Weights of a small contrastive image-text model.
Training: muon at rate 0.0019, 19200 steps.
Data: trained on rendered landscapes of hills, water and sky, 36250 training examples, 67.8 epochs.
Rows from block 4 of the image encoder of a small contrastive image-text model, named by matrix and row number. Rows with one number belong to one channel. Each number is 128 + 32 x the weight over its row's rms, rounded and kept within 0 to 255. All counts start at 0. Numbers have three digits each. After the name is the row's rms in percent of the matrix's.
After each channel's rows are labels from the 100 images, of 14976, where the channel reaches its highest value: "top examples" is what is common among them. Only what is clearly more common there than usual is listed. The data: rendered landscapes of hills, water and sky. In brackets: how many of the 100.
# convs0: expand pointwise conv (encoder.blocks.4.convs.0.weight, 224x56x1x1), inputs 0-55
# convs1: depthwise 5x5 conv (encoder.blocks.4.convs.1.weight, 224x1x5x5, trained with AdamW), a 5x5 kernel
# convs2: project pointwise conv (encoder.blocks.4.convs.2.weight, 56x224x1x1, transposed), outputs 0-55

convs0.77 079:135122166105165111184117114122109114156102170137154135149180107136154158087152108073132143140133139141211152106086093167073119096085160201109126064141130129136152133191
convs1.77 093:136151171149140143149170159128144159160169133167175165172166165169162151174
convs2.77 061:187084132064160109128078123081115068077133121154096072143106130095115131135106100171134082161167158127153157105095155106094086117092135126059079134118123119089121102162
top examples: purple alien crags (100)

convs0.155 088:130113169126112133108139076171155139171121080116102109147126149079125190161136188160135171083100088129134167117100158166131094121106205115109128100077164086085144074116
convs1.155 098:087107110096094169143164145179077086102084075118100118128156170132123132167
convs2.155 080:052108130088117156051097130096137115150089156107103145104149134134130083116147124101113148124139164117168077122177120131131171093125109162080127191139211116156103136189
top examples: red mesas (74)

convs0.62 079:143131116103139073122101189098143150121130175137102100115166160134145161101229107112143128165116133103133082184097165131190189145116086094118183101111138099133114094131
convs1.62 100:150153156154156059080084082066120115103116121129155164159150099121116102096
convs2.62 097:178112149133110105042086124100093160123088186158082149140106114162147138115082134071166169195119139122099160069133144135122101141174155132113135112159175132133074149109
top examples: red mesas (89)

convs0.30 141:192142044157152167143125131150117125155127122132144155115051131191101156146104114119133129139140118115067103087095153171143163064157104110128144088130158162125131207111
convs1.30 096:136138143128137143146162145149162172187185183151157157170165139164164161154
convs2.30 120:061135142167151128152085091153120092143154156157148182120156151157170137095139116105108083175156158153106023148124106119139036145125129123127134112114151148142151088154
top examples: clouds (100); night (97)

convs0.74 090:159138112201118163121102114114146149180128076107122110113154092162084105112187109156125129088104150137164149183162164131173162094169116143087092129082168077156185157141
convs1.74 098:133167201206192113133147149114107131133120082119121125098106104102103100106
convs2.74 100:095087082111126100078103090137154122126102113107113102103103125141127193144126150116142129166120181125158169133176096078102200110177103065105114085171149095101082103164
top examples: sun or moon in view (100); night (99)

convs0.32 159:142168157139148047119139152113185127116148072137094103182137106132142094118103143103145163123182167062111122105124127101090091168196116095074088139108103124186132119113
convs1.32 096:119107128108120168120110111158194096042105192157114098124160112133147134108
convs2.32 129:169139110171136105119214156088109111123158168168176125127174154110136166205123149168075111101157137118144140134122146086090100103113137175107111121154190145081101092151
top examples: red mesas (44)

convs0.7 057:099173104118128097158137138123154167156117125116098089153135084102108057093117112100143073174178093101136137123110099156119178126155171085041166144090101107081152105096
convs1.7 102:097098123114096094111112107083065108108118051117125132117092082099091099101
convs2.7 062:071100102172117137136152162090116132162168174116065134138080113116083113121157068103136150151157104178134163151128100127172179096161128120139139172107088131060161151183
top examples: clouds (93); overcast (92)

convs0.25 077:155133138118167125110122120106135149093139158092190073076114135056112129139069154077137163125126142079145058088091154080176133069089099126104136155114120118086101123116
convs1.25 091:094094092088092163168191179180095099109101094113123148131113131138151149155
convs2.25 084:101125124096129131108141175109111134113142123126091191167124129106165108092115225169135051170143102116093141134168076126112179156076140107121093115101144131132098179180
top examples: night (86); sun or moon in view (43)

convs0.22 141:196063141120143077158155131123096103111118105102120139061085092103144178109202117131154126161115143078149120159211138149142130107089108108101120155141177164140160142129
convs1.22 096:112095094090107123127120123120079121156137092137169236180127112124132134123
convs2.22 151:095190135140129103088079144145152088144097169106116158160093115150130059106132182144184111114130146149114124097142190102190133172142066132098074142178154094144147134122
top examples: purple alien crags (83)

convs0.176 100:169092137129107113082185133123151218082098099096137130118124178130104086119098107091180139132179156113162143115124111131117088123067179110138089126101139125131113170052
convs1.176 106:127133137139131094098107111093072085079086069084107081114096099101096121116
convs2.176 092:160135111128171060128130122133120169151139140083113084160110091135118103093121206102170136108114090110191165155116140093175091178080080096129077112152145074143152140134
top examples: water (96); desert dunes (48)

convs0.160 087:151133134125136135176157098095069072200154158139173093198130155143125100109099083122148055143127081108135113124131172093102152136130098118140158118165094112164142150195
convs1.160 094:153101080105145153137119111125126150184191184168152161168170140111094094116
convs2.160 095:118192156138105103188105060147088194126088143095147151159100136034130090125160165175105097114170086147108130135166136143125126164098106130122158124158118120121161172143
top examples: dark volcanic rock (69); high relief (68)

convs0.37 123:080181069145110118152131086155152081120131077128087148102155124160135037169109095153135143112149121123128115165131133138155128133203201087148099114128156137103101182141
convs1.37 093:143124109085090166117100109154163100089094158171134109120179176167164153173
convs2.37 124:120026099116125129083132173208095111115150197119170104108179145088102114121173127134084118159120082148118161140150090149097122131150114112116166075132124176126112118120
top examples: sunset (65); sun or moon in view (46); red mesas (44)

convs0.90 099:177124192150172130116101134161162129132117111161114114141083208145082184140170126158112142108115120109073082153155136132152120117070065082130083157159159103176142125117
convs1.90 111:177175147130119193207169178176136138130137135112115110124115152157147149129
convs2.90 095:141138123058136118132134160129095206098131136179140123175126088129152142160135150081122088107139079150089195149169077106162155115103111135146187130121094059100143167113
top examples: fog (100); noon (53)

convs0.171 091:162097157134108126111143146111098121148118122106152095086114120100085174145087130096113201081149112118082025126133125064150151151130190155097156094127149126157170161102
convs1.171 088:126112098105110119122101107115115107098111135125121134146145140196210206173
convs2.171 107:084097151088147124087151086090141124189189149125152129128135116163107117134152099122110088121102147134182101183172127109139103079168112137107175094195096183137133096064
top examples: purple alien crags (38); sun or moon in view (31)

convs0.153 056:084101170016136118095095194135107147139149160105170114122101130117124152082150145091162121143127123138153148121114159140117167161120113122083188139086192097111113077113
convs1.153 086:136122123148154121132134114105125185175148061132154152108062090095084084101
convs2.153 061:121173126071159160130112119109105204162119167109110118046122158186100101148158133117112119168117132167122157125106211172078110128162153122133117109109085157167163113105
top examples: red mesas (64)

convs0.175 144:129133122176152104081143100193140114141124154175076148140128126130114236126151133093144139145124112076102056133119077169129106136124124111100077190146116099176108125137
convs1.175 091:136136136116151112103160113105102108197118079114156229136100125119158154123
convs2.175 138:162163169115176104107162121100202146137121135152168101127094178142171181158130140182103191113178123096126175107137146141155151093124166115111134108167206134134104150164
top examples: fog (81); overcast (63); dark volcanic rock (32)

convs0.156 114:095185128094146113130133098161112103080137136099160200147108113154144130079194093093106125099119099158129151125118114075120082140096109054110116157108151212158166127110
convs1.156 100:085119117100097123166208176111148138135142160112103098103111185155143146175
convs2.156 105:103142155162068130133189121181106124148089107191147141122140127151132181156129186074164109180099179134146079123111148098082101101136099093126165099165115106180138126091
top examples: overcast (62); purple alien crags (39); snowy peaks (38)

convs0.33 096:107154155102109095093182113109138120124090174104173158144108150097147134113090178166077191147081143113132153129161165107200109139093089117163146130093139097106192154176
convs1.33 109:102106102115120152153146151143118193235185115135155150134117126123107116116
convs2.33 101:140111095143176164088146120148161165134129143117104156119136110145137123149055148105130085130113137081154089055234162146161157147159107104170127120090111092097184119125
top examples: red mesas (54); night (54); dark volcanic rock (46)

convs0.137 110:115105183144113128165130127093104054150076137152159075111181052167076152118122123134181148087123166111101102118122179123135103058134149122124168107137129150168152147159
convs1.137 094:115104086102120105121117105128093141162165169128157205215159125114121131124
convs2.137 121:164116092070144129170101140075164111138067102155123135124155186191107183153117105138092096160150167137125095103137146137101084092131200097134130132133098131075184106111
top examples: purple alien crags (99); night (50)

convs0.93 068:103107136134147114053179116158130069197139137119127155103124127122109169116122091133121069112146177157158149109124067060104171094119080189177112114132106164127116129100
convs1.93 090:112095095102112107126119117105075118130113071178161176182182133097105100104
convs2.93 100:142190129147111125152069165112055183131128144168115151095081172112069120081096141141102104143184171093085140137117151105119099161110129110102171156122130182136174106156
top examples: green hills (35); dark volcanic rock (33)

convs0.99 097:194129145134124119135168140140080099102103117109186112144126072129134153149145130127068143094101104078148107193170144113128108131188153070125120033113148168136141159108
convs1.99 087:123102086108126121085070078093091115135126106124162206161127099137168131101
convs2.99 111:131102157124075136098101128113133117200142149085154088126134067177120123105043174120111108117081145124132158098155128125140130113106121093197119151075062118139095182127
top examples: sun or moon in view (66); night (65)

convs0.126 113:160149097076092123178145145126097125125153105158138096119123152140139115140096096097126176127186098101124095120070129072171168100127196130151170096127175154111192192156
convs1.126 109:115126160122103135132161143120096102135127101068104127100078069062104084083
convs2.126 127:037110134160184134162104108160107161074060124098091101104098095098124101104122104136146143169166136133140069131093146156121125100123119131133070176114143099147149108197
top examples: sunset (72); sun or moon in view (59)

convs0.216 084:057203138110146087149193181136101151115114086172108101098122172112132114155128083133132155101122103125147127155090145137088136082112140159163081091071159106159101134074
convs1.216 102:154160152145131145153158163157146155152150130172189198171135171166153148143
convs2.216 082:150073068100064119194165120176131047188172124148113122139118111120116107138141149128123180120169150159139149121099129141102114170197091148141186130119115107132164146133
top examples: terraced slopes (69)

convs0.173 082:187150106198122168100124154133134154178168135117171183133131113095092121069136092148102103121112042132151120096099146176119092141112119174133142094145156083185103124153
convs1.173 116:138144149142144125111103111138085071062074097074082096103093100110114115106
convs2.173 088:096142148150078182126130163107118116089132139103025142140123114152154149144077155073157128115121123104142192107152076145150100139140064079139130147090111169136111162179
top examples: sunset (69); sun or moon in view (38); snowy peaks (35)

convs0.82 061:089131140153057137140105164095123156074076157194103162102089136087147166116140104111177117117104123106139062164109110103163132102126134096156067164087093099117095109088
convs1.82 086:137134134124118099107111109108145163191209188105097078087093131147138130131
convs2.82 061:143103141169068154116106161118097145107099138143151107119185096109128042100119109164070118121117122137134126174167084123104156152151121164144149162230082116109108161156
top examples: overcast (99); clouds (93); green hills (40)

convs0.141 110:082112165126137140134167149220172088122174185117137109162144057168114182119109145134127183128136097138118111122137097097132107110169107134109078164137137197153140086108
convs1.141 090:117086084098116210151127144195128146155156142082108126107074113116113114121
convs2.141 098:119117039076160106111137124084134138152170097179071162133116075102136132135121124101166084112100136082102164110122073082112109075167153107123134118146158149191119142087
top examples: water (73); purple alien crags (45); snowy peaks (32)

convs0.157 057:150106143144182143142105135181139148148121168112095107146120137117241121098112118111125143166197119119157143163077157122102118145141157090082123154135085199111181098128
convs1.157 140:102074073078096073093110085048107131136129094123130143136122110122130123114
convs2.157 056:139145165148118117161120100180113194143199101138059069153125152154159121102171067107115097134134129108150125145118077141132065144169142079142136197154119143085146139133
top examples: overcast (54); dark volcanic rock (35)

convs0.211 078:179116115172094127117112144119136150132048166131102176133129101093131074088122138105137114169155118111141190122099050125110153109161145091130221139161154120153105120083
convs1.211 090:080097154183140075083129171178124111116128146153164119084075130154134108102
convs2.211 075:162155142143117170125116071107134098162163133085098117136162131101147117171098031107178144178142092126104107068100144135122096180124135065130094079105139142148125167088
top examples: sun or moon in view (98); fog (59); night (50)

convs0.145 099:074151081117145119080192150187108151122065075069162128139081168115092153075135160135108130141086066134125090117158127129145101073084122143154139149120100141151111106128
convs1.145 099:131160194166140138165187167136147154165165146135141150144140168167167163161
convs2.145 084:169089133115155148161171174124127190078127152111145140160073119110125116130153201113118134098128104129130206078146099062122134143113169108170207139148131110113087141128
top examples: snowy peaks (73)

convs0.172 108:200100105072109139134138163154104115145135114098137068133099119125110120123152151148064149061129088141111132108125165070138109203090123086135078182122158134080173147131
convs1.172 110:134133133143148138132135145139115099096107117124146153160142154205214195162
convs2.172 093:144105100100097141112131063088146149088103117220173099148165093121144166177149138128088104107169104154107073153146138188097128107114139150176189110140137170124107102113
top examples: sun or moon in view (93); sunset (71)

convs0.167 107:175140133144157168099129117071135176166172126087104102108140170063077151089149114143113159075136129120072132184155091152121133102184078145116098081109109158142082140140
convs1.167 099:137121123143187151127119143172185194168171192149156151158160139135127130135
convs2.167 098:126154131137124161124111097169140207156059133184153084180130161145199100112142138145096176117160132142173117124183119137147121157111092140163154137084129089106175131075
top examples: sunset (100); clouds (98)

convs0.206 101:128129097114161112160155129102149140106179137168128135114093170134089132104159065120093134135165134113090156134137160171152103157115171105164166128192193092209146182169
convs1.206 097:109116127108098176135177156182134140141137133056083092092063123135143128102
convs2.206 107:126107106112159082160142120186156106087084188096167145071106123120172130089175111179120096129098091135048127097118085088147113144173105095138141111115118121143181100092
top examples: overcast (58)

convs0.149 059:155131105118071140181109152173149166178111155135070133112144163115082103086118114110072132136104106149221115096164117131122167113156147127120133142120086202187103125113
convs1.149 093:187185175165157173184167148135171163161155146140144142151139140141138140146
convs2.149 054:117100140135082175102103105149149142153131151201103087123174044084154102136117063174142168094143114109135106145155138174149118094079111151208117144116136100110148131121
top examples: sunset (94); sun or moon in view (89)

convs0.13 106:134114145084107198082141118097156179171148107141151125141115153118152150146109076101156112043109121075181105140150106113094106083112109113156085148097163083100082130177
convs1.13 086:148167176158148148150139146157083089079087097105096097108095093092094097101
convs2.13 116:107141107153082088144138164145125168135132140170126170139108127172112102218125169187124121125098075095125150065170140127179161133074161106144131180097069107145121142112
top examples: sun or moon in view (68); snowy peaks (39)

convs0.19 076:101122094194129103140081103183134116111125119088118123135112084123090143107128136098104167178157091152123157145107155139147169072179156086062097138074127101091148113055
convs1.19 109:112121129123119114126118117113078112106112070078112090102069077093075090095
convs2.19 084:053074133126142146138182154138117111116158188078043130192086109105100169109122139117137156150153078154126135149161071089139152097141127124146087122091112155134113120171
top examples: fog (97); overcast (51)

convs0.68 105:169077125097183074153139174129107156127165120123162092131132147129091158090120090159064150159090137123161034075133105137133091109123099163150179131108113111103168161139
convs1.68 093:095094097104111100102100088102089088097106105088093087094075109124109093088
convs2.68 106:086182140110129168170068136067153144171100066094102154143102133140097058111075101117191125151164121124150137115081123099100121109084101152165139131153152147138132178100
top examples: overcast (51)

convs0.104 074:139145178154150141084142179089113075165135216089093182118141157136111075062148097081116109170140149142143173129082127156102156145143075128114116159118138123104094137151
convs1.104 119:139099080094139131085065077120095077078079078140141138147149125117118120123
convs2.104 080:092131105137098137143084149137082196098156113141133129119104176126165152090117143128112139165202162097100192137162124117136099208128134073149196164133162152113153109156
top examples: green hills (34)

convs0.203 094:180138153112156178109067102112121107142147087084153169090146026049090133108169148123138089131121115114148142113091132124129152096120175120077172113132102109156159127122
convs1.203 089:110101098106136134131114118147124148133133115121183204193135139180178182146
convs2.203 088:130102134147099117138142085173109112099127063166074176106160111132169115114079072138176122149157111175041083128123118092131101156157157087161138122100126128077178129137
top examples: sunset (80); purple alien crags (73)

convs0.57 055:167123129120127077166163127086126121128133125168151163117145115113117152133197108135099051142104139156096063049165107161113210118080094150180146113117099133137132111137
convs1.57 121:115118129124120088084083095114097086069078114094080073080101127129132134125
convs2.57 050:094112134093103114126129096106114111133086130062083102195128113159109115113117109141163093137185116132111184195119086060094169112108083161135125150176123099126072119084
top examples: dark volcanic rock (32)

convs0.91 113:141200085101131125173135126151188118108095139075194119108143114141127101182157137111180153148116133154077054120098153115078130110120114149160119103167204099131136137111
convs1.91 117:126131130132132138140138141137130134133143147143148148127131201204211183175
convs2.91 117:125135164079134148133160126171116140159121107163123115139152120046106147130160111126156132060244110134168182151193140177094087128111116126133120118136123108145092106115
top examples: purple alien crags (51)

convs0.41 058:121119187121169097215104138202088132147112110113091125152116167132106101166132144126179167143126091142067137139176133143102100108144106122184113117122165108122108202084
convs1.41 109:085092093104103095109107115115127166174171146144179189188140137136133151160
convs2.41 059:157140113112128163174154127135131111123064123173103107168093148106168081151159141117191157044142122193164151139157103095152131136112122054121100127135112171081162087130
top examples: fog (91); green hills (57)

convs0.39 057:133187119100159108114173102105106110168134107160165124114134126077112096134146142190133091135099101103184147107157115160123160150153150125076230136201077136141128107145
convs1.39 091:163172169167159157140129129146101078062067098118095099094110144134144138152
convs2.39 067:142160108158108161143151181185149150146123115107080122180178100126092139123160111141095153111127161165090114080143152162139080169101125095027111128119145125082167154082
top examples: red mesas (41)

convs0.136 122:138144091154166112183102053142154146084090132094133124183110117068138157076148147143172181106138080114099158145169130102161066127122129104133170154126131201101133123121
convs1.136 099:137135118112101071101119103066163150158143152149135131136150068098093097059
convs2.136 110:160163161148136126101104093132099117147148157103098112109070093107123167107154114121122118190193158095097103139156128116036136123182130107116174148125094044142144130078
top examples: clouds (94); water (81)

convs0.63 062:141128153099160097176098103117108095155097185146157146130186105144165164092153098091130144152114142126179148108109101156083118061085182186089138078141110135119158140193
convs1.63 098:123170183157123147158166158134143155159160137162177172159155170162150162166
convs2.63 040:172075119111197104114094148097108089079162079140078079137096125063127146101131091168138065155181131124142173112110145096120120135092125114058094136130131113110104099148
top examples: purple alien crags (100)

convs0.27 102:171088081186115144179158118153121078108141121049098107116104116182145127152133140139073166078123104096140135155089125039116132122137154097117102146103097173113140163154
convs1.27 109:095096098110125129143157141140128130129137136139142145159167171196193191184
convs2.27 104:124098079153132233125082084148122142093087164184129126137133123092110164168143075106100163149160146126144097075166141135109100133091131123141173122099133101081119138067
top examples: sun or moon in view (100); sunset (77)

convs0.10 124:146115136144107133162156119148081113144174064190195136108179116176103100141110124125145185074075104153128127134099151131075129159107128101153151161104153151117147125040
convs1.10 105:165205181198184123119115137153118102092101127102100094102110128126126131129
convs2.10 131:140140148154182138090156091102188077170085102130115114097111062106133068118129128098141072103135125110176133130076060154183143164125119141152118173171149102151165136132
top examples: red mesas (43); purple alien crags (33)

convs0.166 096:136116223129122145106199165198111139081117119142132124131122107123123110160067174125137134121114151153137147089115165204150172166115148157129157149137096103162128157064
convs1.166 090:088104105097082098123126138121061100102114085086104109103076168135141145179
convs2.166 092:088130169122101125064058104146125134052072095154171117096137120209156133079112119117097150106124141119159115140137150157146070131118075149141152183132104147106098123094
top examples: night (80); terraced slopes (35)

convs0.108 134:114130165143157126170176127163093142169112139149076096111101175111119132145126100184141107105129148148137137175134144132195137124097077101203189131164101075115108164193
convs1.108 091:206139102141187222148122140196149137128130141137119116119122122128133128127
convs2.108 118:204110125081137122121184180169130164099133140126138111114077098142115128096177164159094139120142133121144117151160154197142146162145169142173148102126088135046152136190
top examples: high relief (64); dark volcanic rock (49); red mesas (42)

convs0.125 057:184194162107116056126197157103154110164158086135139155132083153105111164180101130164065126110108140083161114101157146106118095108103126178114174136127180113121132146114
convs1.125 095:135141137144142137141147151154086078086074055101083105097087131102101098104
convs2.125 064:124153177099077148145087220170141086126114154110068132138122158163142060123124093147169118070139134146130086063159102114161109151111127115106123133138181146179142144136
top examples: sunset (69); sun or moon in view (62)

convs0.21 115:183129079153112152142173147127149091140077080111125086096121091151032119130166089149123167110129124123104140155101097101138117124161106122144112118042169100117183171137
convs1.21 112:132126124121128143140141130135146138138133141171184185164146166202199172153
convs2.21 107:094126125187090125142094115136167127097132122198118106126113112090164152161195141099079125123149133199181109163150083153085094127116146101076149108104091114105070145166
top examples: sun or moon in view (92); sunset (62)

convs0.69 041:136184125135142123140124092097152110183083165092109133123042140139105104133117145110159167108098054094118133076120111153128098104056165175139123158137069160095087144120
convs1.69 096:072106096098067072092093096067107124150135110136148156154155143149133142160
convs2.69 043:134132200086056158130111144120155137104121166140111140122136114082175101146128117200158122145144122122112191101193087119116160107076147109088112096124115182118070089155
top examples: night (97); fog (85)

convs0.144 053:131155095142137147140170077109092072175206141115133164160096087164141148151065140088135145132101121110141133145174137186132103089093126180130148168113057144180126119135
convs1.144 101:099103093096076102105118129137055060082107097094109127130108133157162147133
convs2.144 063:081139140044106104117151158105182068124172104110136137138166145182153142088144108103085131152187135190090134122112084117094069141133121107183143106134096125165105137156
top examples: snowy peaks (76)

convs0.36 138:136113100105091153157115108120156152090108139095189100146101052077088183109130130164189172065087081094083157131108129145133156098098138129135134105101139178150118121081
convs1.36 082:175176187171172088120128118070082109109105078098116117114099107121121135127
convs2.36 138:147159098212161109140182145069167140127123093128155137125203098137154126132127097120174158040126142097143173144160132192115137124132166106111132134140153159128116180092
top examples: clouds (99); night (51)

convs0.198 083:160146111088139100176102150156161118162128192125101127136131113114077139138102091113080138138161074202150141082157134175099122102175121095129143125076092175177131065104
convs1.198 082:128123124124121106116108102113168178175186206146137119113139183169169144144
convs2.198 085:125157115046080132087119105126157128104135149111140154151153088115138143134116103114126109110176106182228116079193148188087138154140114150158124111099168127128122075101
top examples: sunset (100); clouds (99); sun or moon in view (26)

convs0.180 126:142108121102119146111103173177101091080110175132143141062142147158126130157108228147137147124100117115176091101132095087153165082070107154189131086144136108147160133148
convs1.180 106:106125135123098142147138144137170213189185153156168179160143121124126124136
convs2.180 128:106136182106171084107088086143149128174090062158061085152174089142194162133091125174109098102160109062119141130147130081105136138110135158142153141161136135145147105155
top examples: purple alien crags (91); night (55)

convs0.184 125:122106094123101144074131113121151116080128108159116133159103175130164196129039114078143127123083127101115134111149154129122114140060098085145131135034130111179100091117
convs1.184 103:113140163137116133167196167118143193218170128127114109121137133112106121141
convs2.184 125:104133138166179144087146089097163105134159161141142161178088140137104092134135206107174188132093146128165163139141098118113135166168112103104125152143073076189102155173
top examples: night (62); snowy peaks (56); sun or moon in view (32)

convs0.26 065:118120079177160117124125097163102183152098130089153096130104123189162175098127199152110085125108124146114178141111116134114112048106206109144107127152132143153165150079
convs1.26 094:111099099108106099105109109105158158156190196079082089091090131132125141138
convs2.26 071:078160110106160155185118143164092138150111111134196157128121161183145139083111193172147115140112121074097164148145096162115094111059140145145149154154123116108106169060
top examples: noon (100); water: dry (86); green hills (32)

convs0.11 086:167104146150109147143104138156156159157148138098085114169128100067191109090177146091135129163142125127128123160095117090109119200125135099084120206135086187092189133118
convs1.11 118:086088084083106057088115091075127131130119115140131130136138084085098100099
convs2.11 108:123177156165100135120137107155087201167193124172117068149122120148117123124174089111132118148147134131102124158099067166119122142167127106123119205177150125092194087111
top examples: overcast (49)

convs0.51 103:138150182177171086125104116145180101163105136151129104110129156114123150140140189138175114151131143073092184193118139144198183134132131065124135154125157100105077168130
convs1.51 107:134139137135123132164176158134152173186182177172155152151179107098097103115
convs2.51 097:168149126132156109143158091127097158143110121121077115179183106113090124197168140178174104065139128130181102149153131179107104162147097099155129071134087066105119124160
top examples: fog (98); green hills (45); dark volcanic rock (41)

convs0.86 144:118182185139127135169161124046101105145049146140120138150109178125138114159110151178120117090165130144107120160152194096150144169080100076107114134114129111119098082173
convs1.86 085:148106099124191207135104102131096104116147195185147122112124103106108112125
convs2.86 137:117194171098095173182102126136111124084146191114105144156136139131163144112113127169130131086118141138169095130130096115169141119114106093126179069188139105057184152175
top examples: high relief (70); red mesas (49)

convs0.43 192:173109081083099086050122175121101155129147083142093108141092116139119194143110105135084132077098117105090106066082131122189097143169151085149128142103115116108087133135
convs1.43 108:164133098127143128114120119127114153207154122117139242132133099125128103114
convs2.43 158:149080142124141184129164142098140159097073135129091116069143172097123061171133101144115063101171154216149133165133115136096104114094148182137120126110134137090125104087
top examples: overcast (95); water (87); purple alien crags (64)

convs0.97 080:081138113148105113139148115195106094098107189117125153121130142204118157157161073160098099052146071104158059133123141093126162092156150122096101150143164106102107116123
convs1.97 102:168154145153148093095102102096129151180159110118142152145119056088090097081
convs2.97 109:118133124176135110078088148137103051131081124085133084129126115114158161087095137133103163104129154124150042117131092154148124149142092144153130198174076173123087176113
top examples: terraced slopes (39); sun or moon in view (33)